Rows from block 12 of the image encoder of a small image captioner, named by matrix and row number. Rows with one number belong to one neuron. Each number is 200 + 40 x the weight over its row's rms, rounded and kept within 0 to 999. All counts start at 0.
Before each neuron's rows are labels from the 100 images, of 14848, where the neuron reaches its highest value: "strongest on" is what is common among them. Only what is clearly more common there than usual is listed. The data: cartoon faces. In brackets: how many of the 100, against the usual share in percent.
# fc1: MLP up (encoder.blocks.12.mlp.fc1.weight, 1024x256), inputs 0-127
# fc2: MLP down (encoder.blocks.12.mlp.fc2.weight, 256x1024, transposed), outputs 0-127

strongest on: curly hair (83 vs 14.2); white hair (30 vs 6.2)
fc1.688,125,220,213,184,142,264,233,200,212,159,198,211,194,268,197,258,242,236,207,258,179,236,171,142,203,152,149,289,201,270,225,232,241,197,259,196,167,233,271,186,275,167,263,209,170,127,212,253,184,222,259,225,191,179,202,202,143,232,190,145,245,260,279,164,250,265,200,218,235,210,190,205,241,157,152,148,257,237,155,195,162,250,251,231,195,187,82,173,193,122,253,211,181,161,175,248,237,271,173,185,204,200,215,149,242,142,196,177,201,198,252,173,191,227,226,226,220,95,171,231,141,172,147,194,197,249,171,142
fc2.688,256,238,217,226,172,142,200,223,313,181,218,178,159,107,122,218,211,231,228,200,272,259,238,209,244,183,236,208,198,223,226,141,212,158,199,162,211,192,160,193,126,219,260,207,177,165,234,173,231,192,215,172,238,102,170,180,150,227,157,217,170,188,223,153,194,241,156,157,145,233,167,207,145,185,145,201,276,184,125,139,264,231,206,173,229,151,214,200,291,232,183,223,222,225,198,218,118,116,251,175,206,211,159,251,192,198,240,209,219,222,180,233,163,233,201,138,183,200,170,161,155,182,211,249,241,242,256,189

strongest on: short hair (62 vs 14.6)
fc1.412,152,253,216,286,174,219,230,177,248,200,296,208,165,230,154,256,178,183,241,122,109,229,139,159,228,226,177,209,181,129,251,245,172,171,210,204,139,146,209,259,241,163,180,155,235,262,228,173,259,206,202,186,152,208,234,187,251,239,213,167,158,173,150,163,215,246,184,254,232,264,207,179,193,193,207,225,226,271,112,247,197,147,227,181,220,170,154,248,231,160,159,218,170,152,154,241,233,224,262,195,236,314,213,203,208,205,183,181,193,172,192,184,224,235,181,209,222,188,203,183,180,203,141,239,132,211,220,250
fc2.412,180,291,212,246,248,199,246,209,229,238,196,178,195,231,220,194,206,185,249,177,254,214,194,128,183,174,250,217,214,122,198,249,238,134,138,170,210,171,166,184,192,133,226,154,186,183,200,116,212,268,218,161,220,219,191,273,200,185,153,182,230,188,175,221,215,242,182,238,220,198,215,256,187,163,190,165,128,221,185,228,220,238,213,195,226,144,231,176,189,190,158,176,137,197,207,189,192,190,205,216,220,193,116,145,178,236,178,187,183,172,107,191,261,261,183,166,288,220,222,194,185,177,273,233,178,215,257,176

strongest on: glasses (43 vs 16.5); sad (34 vs 13); blue face (33 vs 14.1)
fc1.627,117,222,179,204,149,208,170,185,217,226,211,198,184,203,155,164,96,261,211,170,224,227,163,197,131,171,197,210,166,218,209,117,298,208,148,158,233,185,276,253,266,184,220,194,172,234,145,250,204,106,155,239,174,167,210,198,127,156,178,257,183,185,152,213,220,235,213,211,124,236,255,245,153,153,134,222,185,234,202,143,200,145,252,153,251,274,198,256,167,201,106,151,246,233,244,191,208,182,201,287,135,233,150,224,179,228,206,175,167,177,164,118,229,151,165,176,261,172,154,266,134,202,183,180,187,157,183,190
fc2.627,200,194,253,194,192,287,144,235,226,174,151,213,263,196,207,185,156,238,213,212,150,209,243,198,200,220,220,144,274,206,179,214,198,251,127,193,242,220,221,139,220,131,206,186,154,156,275,215,231,211,198,159,201,245,280,243,100,207,243,209,265,250,205,173,158,129,174,199,227,238,204,189,210,203,204,261,164,223,182,236,251,231,277,175,196,120,140,276,280,240,212,214,162,261,194,194,226,205,230,183,232,201,169,232,212,244,249,240,202,244,321,255,204,208,185,130,221,247,164,193,166,188,236,181,177,184,206,192

strongest on: short hair (45 vs 14.6); top hat (42 vs 9.7)
fc1.424,188,176,140,212,196,236,243,234,146,220,181,243,155,180,105,225,235,204,239,229,181,258,123,161,187,200,206,251,181,242,164,236,193,179,277,191,134,238,206,234,202,145,187,113,180,232,260,189,194,201,190,246,263,199,204,194,188,247,209,181,182,212,227,209,238,185,237,115,230,242,187,180,202,150,216,161,147,172,279,222,225,164,198,238,200,238,189,243,154,326,217,216,223,177,152,142,258,257,196,165,223,177,224,204,219,225,181,193,184,209,252,264,156,132,167,185,150,254,186,283,193,197,185,206,284,241,159,185
fc2.424,206,241,168,160,196,297,205,244,166,213,152,168,216,189,136,180,204,191,213,141,175,218,179,156,140,178,136,203,199,264,201,257,257,240,231,212,201,207,150,143,156,170,185,213,186,134,188,154,280,240,175,219,208,295,254,195,210,192,142,152,209,175,196,242,184,140,227,214,158,183,186,211,200,190,195,217,200,251,201,162,202,288,219,145,206,144,202,235,238,182,183,196,126,263,174,190,196,227,224,179,167,272,217,203,166,300,192,203,151,300,219,208,212,159,144,239,228,146,197,225,177,209,140,253,236,142,197,249

strongest on: curly hair (49 vs 14.2); beard (43 vs 19.9); crown (32 vs 9.7); hat: top hat (26 vs 9.7)
fc1.66,197,194,176,259,198,299,156,213,185,220,167,177,197,177,184,229,250,233,215,157,213,130,177,179,190,220,246,234,214,275,171,191,138,230,257,225,161,192,201,116,224,220,193,315,228,172,201,236,229,171,267,149,208,252,200,192,155,258,194,221,251,198,186,162,202,188,181,260,228,161,161,199,233,212,151,169,179,186,184,249,145,229,174,172,92,280,178,170,177,184,180,218,151,204,182,164,205,190,202,204,130,174,265,244,179,145,266,94,214,161,190,195,202,183,225,156,211,180,194,195,160,199,198,202,273,202,156,198
fc2.66,220,126,196,252,110,227,225,200,234,293,212,206,253,175,186,290,242,170,173,195,205,269,229,149,159,220,265,141,271,137,206,263,185,219,191,193,185,218,178,233,192,218,142,216,146,177,257,215,206,253,192,227,159,261,164,181,120,253,183,122,246,179,202,250,247,182,236,234,149,252,213,182,175,245,206,276,225,245,181,213,271,161,175,233,143,195,167,209,175,264,259,146,201,227,221,215,144,213,192,192,237,178,187,228,158,273,231,265,181,308,168,176,153,188,220,172,243,218,154,190,237,221,272,247,201,156,198,245

strongest on: curly hair (91 vs 14.2); blue hair (31 vs 6.2)
fc1.735,208,241,249,225,142,253,276,232,191,156,234,185,258,166,248,205,205,119,214,198,227,265,206,261,214,198,174,198,192,186,193,202,225,199,180,207,207,193,198,212,205,160,189,218,194,184,200,238,209,234,133,187,259,147,228,174,255,182,230,194,167,168,184,186,203,154,133,250,215,180,211,186,237,152,269,164,156,181,186,193,185,131,266,198,192,250,282,233,232,201,219,288,185,220,228,232,210,146,227,177,133,232,140,206,218,236,239,117,192,261,231,174,169,246,142,220,192,212,191,285,192,224,174,202,191,171,259,233
fc2.735,219,190,129,138,199,161,161,185,209,258,184,214,139,116,141,172,208,256,238,241,175,174,295,153,236,175,128,197,258,210,244,190,146,175,219,244,202,249,324,212,286,187,168,109,172,114,277,110,194,153,109,201,217,217,208,223,155,209,169,146,209,207,164,150,154,234,245,182,179,165,217,177,174,199,169,220,191,285,226,206,226,167,164,178,179,214,193,179,206,224,201,302,217,227,175,168,193,149,203,42,210,175,224,174,214,193,121,249,224,253,228,204,151,212,211,216,212,181,233,231,225,165,223,163,161,194,237,180

strongest on: spiky hair (75 vs 14.1); blue hair (33 vs 6.2)
fc1.619,187,181,160,206,234,179,236,230,155,227,186,149,229,151,286,202,214,218,185,192,255,224,132,240,208,221,187,217,184,198,247,220,180,219,217,255,227,199,169,253,234,192,155,214,195,125,196,226,195,214,188,154,226,216,190,201,215,179,192,249,179,135,204,188,150,181,190,241,153,200,252,230,217,132,229,237,140,116,145,156,150,212,155,263,256,158,268,265,181,209,211,214,291,137,228,255,162,136,233,188,245,170,233,169,144,246,187,257,204,290,168,223,200,149,159,252,259,259,269,205,267,283,212,183,200,140,231,180
fc2.619,208,232,243,90,189,152,176,155,195,206,197,155,183,249,250,179,148,212,170,185,230,211,165,192,180,189,214,230,138,158,177,167,170,203,238,226,142,178,199,204,159,170,197,115,139,201,194,199,186,220,199,266,204,232,168,215,166,204,119,187,231,173,155,180,169,284,211,243,194,87,214,145,230,230,190,288,238,204,193,250,155,312,238,225,172,120,163,149,183,210,285,207,262,283,226,225,187,211,201,161,218,120,169,167,208,200,227,193,224,240,178,162,135,256,212,178,251,245,179,170,174,231,201,192,166,163,157,237

strongest on: glasses (54 vs 16.5); top hat (41 vs 9.7); curly hair (40 vs 14.2)
fc1.400,214,259,262,270,135,215,214,191,158,240,239,222,196,148,85,181,212,172,165,226,142,227,142,219,116,241,189,218,240,210,150,203,228,210,180,199,229,169,168,187,170,201,159,185,186,113,270,225,190,205,216,202,279,122,231,185,168,250,178,217,155,253,251,214,188,192,222,183,233,224,213,193,281,176,256,183,257,196,234,230,211,246,175,177,166,223,199,255,210,224,146,211,266,192,222,203,186,203,230,274,127,215,210,77,241,242,201,213,147,175,157,221,207,164,210,149,182,225,230,215,212,216,218,267,200,219,201,195
fc2.400,157,260,203,224,135,232,163,159,195,210,232,242,233,219,209,229,108,175,215,219,208,179,190,197,229,248,248,212,156,199,140,179,234,180,235,182,140,273,211,152,204,186,216,191,284,266,195,207,214,285,195,262,250,197,178,267,156,214,156,176,188,178,156,196,235,248,193,125,210,205,195,169,184,269,117,169,181,150,251,104,206,162,144,226,164,188,205,189,201,186,166,169,234,251,162,200,195,236,271,209,204,204,103,154,209,159,241,210,234,133,215,223,274,184,100,211,226,231,231,224,174,142,212,245,300,239,173,189

strongest on: curly hair (54 vs 14.2); spiky hair (40 vs 14.1); white hair (25 vs 6.2)
fc1.223,240,276,192,174,250,195,237,238,214,129,162,215,204,270,261,156,247,149,224,246,150,114,164,214,193,155,157,213,304,152,236,159,213,184,210,216,197,240,222,110,288,172,237,164,222,171,201,169,165,233,138,202,236,123,220,197,189,175,250,228,181,205,279,168,170,192,215,266,159,204,152,246,205,249,159,209,234,211,126,206,220,178,187,142,202,138,146,141,207,170,196,194,177,212,162,171,202,219,200,134,195,175,227,203,195,210,194,217,199,220,232,192,175,146,201,199,146,196,170,188,197,243,230,136,208,165,178,145
fc2.223,187,281,200,248,175,184,158,209,203,131,136,192,246,187,185,230,165,174,94,134,167,242,240,212,203,185,243,237,115,221,219,172,226,220,232,130,250,151,234,160,199,247,206,245,179,192,211,191,273,189,209,170,285,256,210,185,229,204,216,223,189,240,223,167,256,216,139,171,183,175,188,208,225,275,213,250,159,218,212,231,216,222,196,100,289,200,270,154,255,179,172,150,180,154,127,169,197,215,198,221,183,241,177,219,210,188,237,172,213,220,212,234,185,252,210,145,242,170,263,170,184,196,130,194,196,226,252,242

strongest on: a bun (38 vs 8.4)
fc1.454,200,111,137,184,201,199,199,155,285,123,175,204,168,244,177,130,216,215,146,198,201,125,167,181,186,245,211,213,214,223,241,300,177,205,239,183,235,172,272,206,152,147,228,166,187,221,178,223,224,220,213,125,232,250,189,155,189,141,225,207,196,186,182,210,242,178,225,174,219,290,206,206,179,243,232,195,237,185,222,195,241,310,212,174,199,154,212,306,183,215,251,277,153,242,208,200,192,183,253,203,196,265,228,235,216,174,239,214,276,171,186,211,193,211,230,204,221,241,172,220,193,137,205,221,327,201,269,155
fc2.454,182,220,251,232,121,196,151,158,169,198,234,192,148,147,226,160,198,199,222,190,257,228,306,197,185,209,183,212,281,231,179,183,234,133,167,165,176,264,128,198,228,237,258,216,164,204,153,181,97,220,215,165,239,218,250,253,242,170,261,148,172,183,136,200,236,131,185,225,278,197,180,159,203,99,110,190,175,190,178,191,154,282,143,188,302,151,229,145,158,190,189,218,230,159,129,248,160,224,227,176,165,209,228,155,169,144,204,136,263,162,238,131,146,183,230,219,135,206,191,253,200,159,135,200,195,216,171,176

strongest on: winking (62 vs 12.4); bald (57 vs 8.8)
fc1.340,143,119,192,193,219,146,181,188,168,160,204,120,156,260,256,195,197,186,282,255,214,205,169,241,192,220,145,201,217,212,194,204,206,218,173,190,230,185,186,199,197,205,238,186,162,211,235,209,153,203,204,245,179,176,159,187,188,314,195,200,214,218,176,171,168,255,240,206,209,250,138,252,154,251,192,170,142,232,233,185,145,220,190,257,140,163,120,242,199,193,181,189,200,101,225,270,125,183,189,256,208,179,195,219,231,195,223,160,208,260,240,210,172,159,185,186,139,183,238,139,299,174,295,197,240,174,255,196
fc2.340,248,204,210,167,257,186,164,162,196,182,209,195,198,209,267,230,324,156,166,180,294,188,240,181,187,218,230,185,198,154,178,133,211,236,223,207,245,228,172,219,214,238,234,166,202,159,197,301,216,223,216,156,239,197,219,208,160,189,187,222,198,167,200,198,228,106,128,200,207,182,266,217,217,173,185,171,175,203,175,198,200,149,227,157,229,184,173,192,235,183,230,194,194,241,124,196,178,208,165,168,177,187,219,183,209,183,164,171,203,148,249,185,256,166,207,308,127,228,159,177,188,177,160,184,201,206,187,206

strongest on: curly hair (63 vs 14.2); pink hair (38 vs 6.2); winking (34 vs 12.4)
fc1.575,260,208,139,199,288,185,219,203,153,191,204,162,230,130,238,235,153,226,231,215,219,275,155,207,270,264,163,197,199,280,134,158,303,206,233,216,254,167,231,161,163,293,181,237,274,181,186,157,215,167,217,222,208,157,196,192,247,201,189,217,242,179,219,174,259,206,164,214,160,236,273,254,138,219,248,210,234,252,167,210,198,193,153,180,220,179,203,208,202,226,188,197,177,235,111,141,139,309,205,171,168,232,215,211,230,104,236,275,158,184,250,170,238,225,201,234,216,208,183,220,164,165,251,234,204,252,185,176
fc2.575,160,210,246,156,146,155,187,213,207,208,193,181,183,176,164,211,229,200,169,193,173,230,208,201,234,202,210,243,218,256,196,287,247,232,244,306,192,202,213,212,135,183,261,206,254,169,201,215,155,155,158,205,135,165,247,265,199,152,184,239,96,183,206,221,253,226,204,247,189,178,229,124,225,271,240,222,213,157,270,204,207,228,274,157,143,241,199,238,169,155,201,188,208,219,203,279,217,182,224,220,144,164,203,189,193,217,177,246,162,204,177,206,208,89,228,247,244,170,204,146,241,189,202,194,251,199,258,228

strongest on: short hair (39 vs 14.6); angry (33 vs 12.8); a bun (27 vs 8.4)
fc1.256,117,166,244,147,155,201,177,207,228,166,193,180,200,129,149,185,231,204,179,200,171,263,175,166,199,236,222,194,223,170,177,212,240,197,217,202,173,222,105,226,191,177,218,230,182,229,156,201,211,219,228,143,192,177,198,217,296,245,183,201,226,128,119,224,238,183,248,153,187,253,162,164,219,186,193,172,159,185,151,171,235,231,194,217,234,142,171,188,194,221,215,179,180,136,157,169,250,175,213,153,189,224,185,258,238,168,226,259,269,205,252,235,232,239,129,66,222,265,218,176,290,271,209,178,176,210,187,164
fc2.256,148,131,203,220,115,184,239,193,222,229,215,215,274,252,168,187,159,214,183,240,161,247,199,144,189,171,183,235,194,196,289,156,217,124,178,191,181,240,173,182,210,222,184,170,173,81,223,179,244,208,150,200,140,178,213,172,184,171,216,210,193,192,211,203,205,206,219,207,186,136,261,250,152,200,252,216,245,202,167,180,188,174,305,255,211,206,191,229,199,220,246,204,130,84,170,196,183,192,230,209,244,174,220,191,219,242,250,205,134,190,203,148,226,206,216,166,189,243,222,192,100,160,182,217,193,255,227,181

strongest on: long hair (42 vs 14.6); beard (41 vs 19.9); winking (33 vs 12.4); hat: pointed hat (27 vs 10.1)
fc1.463,114,202,225,155,163,197,221,312,176,214,200,177,285,116,190,103,215,214,210,183,181,129,163,78,244,160,222,196,240,199,181,249,122,236,195,257,221,220,170,193,231,227,194,232,144,153,188,237,160,215,234,211,167,261,152,142,169,234,217,203,158,246,165,178,205,201,153,170,209,189,198,150,198,203,181,207,191,143,206,195,179,210,161,213,175,211,183,181,179,164,148,207,204,159,213,228,182,143,247,225,187,263,154,173,236,248,181,272,222,193,243,266,168,229,153,152,189,195,192,186,141,248,260,173,164,181,185,209
fc2.463,205,221,216,218,205,274,221,136,204,207,283,192,221,174,216,198,159,196,280,242,260,170,189,206,187,169,234,168,225,193,188,132,247,202,164,241,209,178,229,209,212,242,201,240,250,201,158,224,293,221,216,97,179,178,213,222,172,216,238,221,225,254,269,158,318,114,188,219,153,140,195,121,209,132,235,181,151,154,240,175,199,152,173,206,169,219,229,181,186,178,226,206,189,272,228,208,194,235,103,173,211,223,185,71,195,190,168,174,185,282,237,225,209,164,260,168,236,279,182,246,189,251,220,143,248,198,127,215

strongest on: winking (34 vs 12.4); a mohawk (27 vs 8.3)
fc1.480,151,231,173,212,166,197,235,146,183,188,212,135,139,222,245,270,187,195,213,130,195,267,208,118,147,186,200,90,151,269,177,138,240,242,254,131,238,254,224,163,117,260,258,164,242,173,249,78,204,218,230,142,217,156,157,202,189,195,242,170,146,213,193,208,243,141,149,189,215,254,141,220,206,166,225,193,212,238,253,251,221,187,202,205,101,179,212,250,171,228,190,259,208,240,171,230,195,220,295,167,176,157,196,140,210,153,161,183,197,185,198,248,195,268,230,199,309,230,229,176,189,217,168,182,171,197,194,192
fc2.480,163,264,295,240,216,140,167,236,259,312,161,193,153,211,263,187,281,257,205,179,243,229,271,191,178,233,252,162,193,159,168,171,205,141,117,207,191,156,245,178,183,164,234,256,201,255,222,224,219,226,170,177,152,214,211,86,180,170,283,154,217,189,193,222,179,245,216,180,179,194,224,232,158,232,148,210,180,166,118,198,153,250,165,260,179,195,248,194,248,184,176,212,177,256,272,211,130,214,185,185,182,232,234,152,164,252,229,161,191,238,138,169,231,220,109,215,239,253,217,169,262,276,190,179,175,197,166,238

strongest on: spiky hair (95 vs 14.1); pointed hat (38 vs 10.1)
fc1.630,260,216,122,153,184,277,231,223,181,273,152,199,281,196,239,154,209,152,163,211,263,138,144,217,149,174,180,251,184,284,197,170,178,166,136,146,238,214,225,174,228,179,183,248,116,187,212,277,159,220,160,158,178,206,212,159,235,194,233,165,168,217,211,224,174,194,215,214,189,233,164,158,157,238,282,186,215,202,240,235,191,179,165,183,143,207,246,157,136,197,171,164,167,210,200,204,175,226,220,192,178,184,189,195,137,274,283,195,257,194,170,173,193,178,204,178,199,166,139,242,172,196,141,176,219,234,110,191
fc2.630,214,245,187,231,209,205,178,199,186,170,242,196,202,245,196,266,182,191,282,173,85,186,160,265,226,186,177,225,227,203,221,234,174,226,258,199,176,165,208,231,248,200,213,142,198,274,265,199,173,293,173,193,180,266,232,115,254,185,120,141,165,202,175,152,243,192,201,190,222,222,108,166,174,218,212,250,204,215,250,269,207,233,141,169,204,148,154,238,214,213,150,226,255,129,143,252,227,281,275,149,271,236,290,201,237,271,247,149,216,142,141,163,258,192,247,236,158,207,201,181,179,190,218,207,214,182,190,235

strongest on: long hair (49 vs 14.6); pointed hat (42 vs 10.1); top hat (29 vs 9.7)
fc1.105,238,148,167,255,207,229,179,226,180,195,193,137,207,212,189,244,119,208,259,196,172,184,150,215,195,214,221,174,201,195,237,173,236,154,235,212,192,178,253,186,184,279,190,156,178,160,255,160,263,172,105,231,245,190,145,198,180,160,238,167,192,220,212,219,181,203,218,171,229,217,186,187,263,145,221,179,251,158,231,177,156,180,224,234,161,203,178,173,138,245,210,181,214,168,213,203,183,189,265,145,221,266,150,163,205,220,217,203,172,90,161,270,198,160,208,209,222,183,237,276,244,244,194,183,163,217,291,294
fc2.105,231,204,132,142,142,205,190,180,178,179,174,188,249,159,183,244,173,214,142,153,163,244,165,173,251,190,196,173,218,198,208,165,171,168,223,169,210,167,90,235,237,225,219,171,172,183,158,130,250,279,211,166,219,161,236,232,159,223,201,193,147,194,167,318,202,153,181,267,217,184,204,156,237,223,159,188,153,210,214,249,266,179,302,218,175,256,174,193,281,162,193,237,218,152,200,237,246,161,188,236,230,154,234,175,201,205,157,248,179,211,137,227,204,181,140,225,205,284,212,217,207,238,212,180,338,173,202,220

strongest on: short hair (38 vs 14.6); green face (38 vs 15.1); a bun (35 vs 8.4)
fc1.656,159,147,197,150,159,241,202,220,211,183,287,232,200,180,166,195,290,237,240,170,291,248,141,198,222,147,159,260,126,185,215,207,165,213,244,280,199,248,221,248,226,178,186,187,177,203,215,144,203,180,140,162,205,232,244,223,160,196,231,203,168,239,121,194,239,174,234,217,199,217,183,242,272,285,234,221,172,235,162,218,201,179,212,217,166,196,232,121,259,156,193,222,181,223,198,166,180,133,238,245,174,245,169,285,149,221,202,234,192,153,233,243,204,147,241,275,234,189,258,308,151,217,161,235,222,195,205,235
fc2.656,197,116,151,177,141,150,201,265,194,123,238,163,224,232,186,225,201,200,181,198,241,218,224,286,166,228,164,207,186,146,199,202,205,191,148,181,203,200,223,198,242,227,151,182,211,206,179,187,312,203,184,255,242,243,168,209,163,224,214,198,145,197,173,157,236,238,295,261,153,273,137,212,139,205,182,197,264,186,168,238,241,208,201,190,196,201,214,273,162,227,187,235,136,161,198,235,138,159,218,170,195,255,220,222,195,158,132,138,188,200,226,166,159,247,199,176,225,284,175,211,192,158,185,187,179,188,220,228

strongest on: a bun (61 vs 8.4); angry (37 vs 12.8); green face (36 vs 15.1)
fc1.329,187,213,194,226,155,174,247,209,182,197,186,219,228,248,206,188,195,223,269,212,179,190,151,189,177,210,185,169,147,284,204,166,132,218,118,257,149,232,236,178,197,233,199,207,243,169,237,140,234,189,146,230,288,173,225,215,248,239,153,203,174,190,211,160,234,251,198,174,247,242,200,200,251,233,184,182,246,263,148,148,194,107,263,225,246,200,223,180,186,212,215,220,153,165,131,252,228,226,204,110,245,211,187,212,213,157,237,169,241,142,151,198,173,211,194,138,164,169,178,255,115,180,209,208,223,184,214,219
fc2.329,209,221,177,171,180,115,174,230,133,168,187,165,218,217,187,223,194,100,189,143,153,202,201,214,181,220,118,252,308,170,181,135,183,232,170,190,261,228,236,259,212,226,106,200,210,227,227,212,232,254,207,235,277,237,115,207,191,265,155,191,277,251,155,163,217,231,201,187,178,200,234,238,211,256,147,151,126,205,196,184,230,216,202,225,239,242,198,130,192,166,190,220,149,199,200,231,206,159,179,181,198,199,241,121,204,256,162,240,186,219,208,185,104,194,290,223,172,244,250,280,238,243,161,164,188,128,221,213

strongest on: spiky hair (50 vs 14.1)
fc1.438,207,231,229,219,263,136,258,199,180,228,169,259,172,185,140,203,254,201,205,226,234,179,157,189,156,185,155,141,203,204,147,119,193,257,253,165,137,224,193,191,167,225,204,233,233,172,207,292,202,225,264,149,123,196,198,136,252,243,212,153,174,192,208,174,166,193,128,197,192,249,154,200,171,163,194,188,136,193,144,131,182,237,188,220,193,219,227,197,165,211,267,185,182,198,246,189,145,209,185,200,227,182,172,155,176,174,225,218,164,231,149,236,244,201,144,266,200,253,191,122,265,180,230,199,220,228,169,115
fc2.438,194,181,183,215,232,224,159,196,172,276,130,271,147,226,160,146,236,143,290,191,193,248,233,200,240,257,257,193,256,218,213,250,143,227,199,222,195,173,237,150,207,212,200,200,144,227,145,151,224,161,193,259,212,269,226,248,271,211,157,218,149,182,248,198,266,204,229,216,218,220,199,292,178,159,188,119,232,234,246,238,202,276,198,170,248,199,198,283,192,134,176,246,174,152,259,123,260,207,204,164,216,148,151,241,215,170,223,144,209,198,255,170,199,220,231,142,169,207,144,168,113,145,118,195,192,182,224,258

strongest on: a bun (62 vs 8.4); sunglasses (34 vs 12.4); pointed hat (26 vs 10.1)
fc1.634,175,120,174,170,164,200,237,161,221,147,150,134,162,268,172,143,126,218,205,154,242,207,143,143,174,183,233,230,268,264,222,246,198,219,210,308,227,192,170,228,227,294,176,207,190,170,238,202,113,139,196,148,185,228,178,181,260,239,218,273,161,158,203,190,209,256,137,189,197,186,203,189,200,180,216,234,227,205,172,232,188,93,189,220,210,198,193,158,199,179,252,186,168,253,193,192,217,137,233,167,146,201,268,236,248,147,215,212,196,116,269,206,139,252,225,226,309,239,184,236,156,241,150,123,154,192,213,211
fc2.634,173,234,190,245,281,167,202,132,165,258,154,233,287,184,228,208,238,216,198,240,211,197,191,269,173,157,168,266,175,243,233,108,230,175,220,145,157,216,177,240,206,163,151,263,181,215,242,245,151,158,211,127,221,195,187,255,175,287,231,152,257,189,204,169,228,211,189,244,191,243,186,222,143,222,185,223,183,251,189,198,232,195,207,218,208,195,188,260,190,210,181,227,158,272,204,273,203,171,190,274,202,208,134,281,191,204,209,256,180,244,261,227,190,187,254,179,203,222,181,219,191,168,167,225,207,167,257,184

strongest on: short hair (46 vs 14.6); black hair (30 vs 5.9)
fc1.670,181,153,135,199,188,292,172,214,259,198,229,232,198,244,191,223,222,251,178,246,184,203,202,242,190,212,194,200,226,200,263,104,177,201,232,145,278,233,275,208,166,214,220,212,184,222,163,178,209,159,216,143,277,202,209,210,204,171,203,227,200,199,180,202,221,97,186,223,229,253,170,201,229,157,244,137,247,204,131,187,217,243,191,216,161,193,223,133,185,199,194,283,154,209,249,202,191,190,214,207,157,212,211,244,196,200,231,229,223,182,170,269,175,126,199,146,283,120,242,297,206,222,189,207,226,136,274,239
fc2.670,170,163,206,116,118,222,152,260,214,189,251,127,250,197,196,238,135,139,117,259,250,237,166,185,206,183,192,262,142,171,165,263,224,257,163,167,209,205,201,195,283,284,207,181,153,178,184,148,160,175,233,236,156,195,212,243,185,209,200,222,217,211,134,221,245,215,296,139,239,225,242,201,216,195,179,298,197,160,192,211,190,214,168,196,236,227,170,147,234,142,194,109,204,233,199,266,234,192,172,148,202,223,237,173,207,216,139,204,209,241,226,166,222,203,205,217,152,225,173,184,189,198,211,164,207,206,160,210

strongest on: winking (48 vs 12.4); curly hair (32 vs 14.2)
fc1.721,156,209,239,113,206,222,222,190,166,234,142,205,264,160,214,258,235,106,232,227,157,175,163,151,212,231,142,177,263,160,152,135,227,165,190,205,219,157,267,167,157,228,204,170,198,197,114,114,113,221,283,233,204,190,240,174,182,225,258,240,205,130,211,150,191,155,209,172,165,269,185,245,177,214,194,165,247,213,184,210,125,196,161,197,198,141,279,197,198,222,194,172,144,309,202,147,123,175,280,224,180,241,153,282,170,230,243,232,237,157,173,216,202,140,205,167,198,201,191,258,168,203,186,185,239,145,170,200
fc2.721,198,254,231,187,257,102,235,189,192,171,216,161,190,130,128,243,210,208,208,195,195,262,127,189,172,228,224,205,212,227,287,175,107,191,132,209,257,178,152,149,141,199,262,191,199,203,149,229,191,114,206,238,288,141,135,206,208,230,190,196,202,153,228,152,204,217,111,193,273,79,188,182,260,211,178,226,165,230,218,237,206,206,185,212,224,250,148,211,231,157,252,192,192,229,180,222,232,163,198,219,238,166,190,291,175,222,186,160,215,153,209,217,175,249,198,184,247,195,238,193,245,156,199,217,196,239,175,216

strongest on: winking (48 vs 12.4); top hat (25 vs 9.7)
fc1.344,149,158,172,171,177,163,148,245,265,187,205,192,231,132,158,246,190,95,269,189,263,185,136,155,237,202,264,162,167,201,182,179,134,129,237,191,201,236,177,192,195,197,209,155,183,224,173,215,205,202,216,192,186,215,270,177,228,210,160,277,169,169,166,163,241,224,198,164,161,177,227,201,210,227,253,305,137,182,243,154,202,232,187,224,202,225,111,194,216,222,189,139,214,130,213,215,170,204,147,235,143,217,235,152,184,221,199,218,233,263,202,181,293,191,184,132,214,227,263,229,216,200,259,185,200,210,242,169
fc2.344,232,263,178,221,217,148,157,182,173,188,183,187,215,213,181,184,126,239,263,159,207,170,242,229,231,208,248,223,182,244,179,206,190,193,192,245,209,177,243,189,131,242,144,202,143,204,191,262,176,146,261,245,193,286,114,233,147,248,271,215,166,229,196,176,295,78,214,176,215,274,216,221,201,150,185,192,192,191,277,162,167,227,205,201,219,187,170,229,202,223,196,144,210,212,233,149,172,254,215,239,246,191,160,231,275,213,180,225,211,216,312,149,253,242,206,258,204,149,249,247,199,190,203,161,197,171,174,236

strongest on: winking (66 vs 12.4); cap (52 vs 10.1); curly hair (44 vs 14.2)
fc1.306,258,223,190,114,184,165,167,229,150,293,152,171,232,258,226,194,211,142,206,243,192,209,179,268,200,201,218,152,129,185,219,184,232,182,229,285,148,201,134,221,187,146,210,161,195,197,170,180,154,162,147,202,221,181,201,205,217,137,173,266,253,127,198,238,226,177,127,203,209,173,216,178,244,194,187,218,145,237,179,192,185,205,178,185,201,232,278,185,178,194,206,238,145,220,205,153,207,200,232,252,190,220,317,202,215,246,214,249,206,257,194,115,198,200,247,174,187,265,248,243,142,169,219,251,205,181,179,201
fc2.306,231,259,281,163,284,224,165,248,184,226,251,161,177,162,162,196,311,200,213,146,156,248,179,241,232,136,137,215,288,234,131,151,229,190,225,237,190,178,235,238,135,200,194,279,94,170,170,176,215,172,243,195,209,185,199,155,196,200,209,106,168,185,241,182,239,194,228,166,188,137,154,193,200,288,186,211,227,133,209,193,247,195,289,173,234,179,201,214,278,157,217,188,215,245,257,171,179,137,107,268,217,141,201,172,215,151,200,197,185,264,207,225,202,225,154,179,240,171,215,223,261,202,191,95,197,215,226,205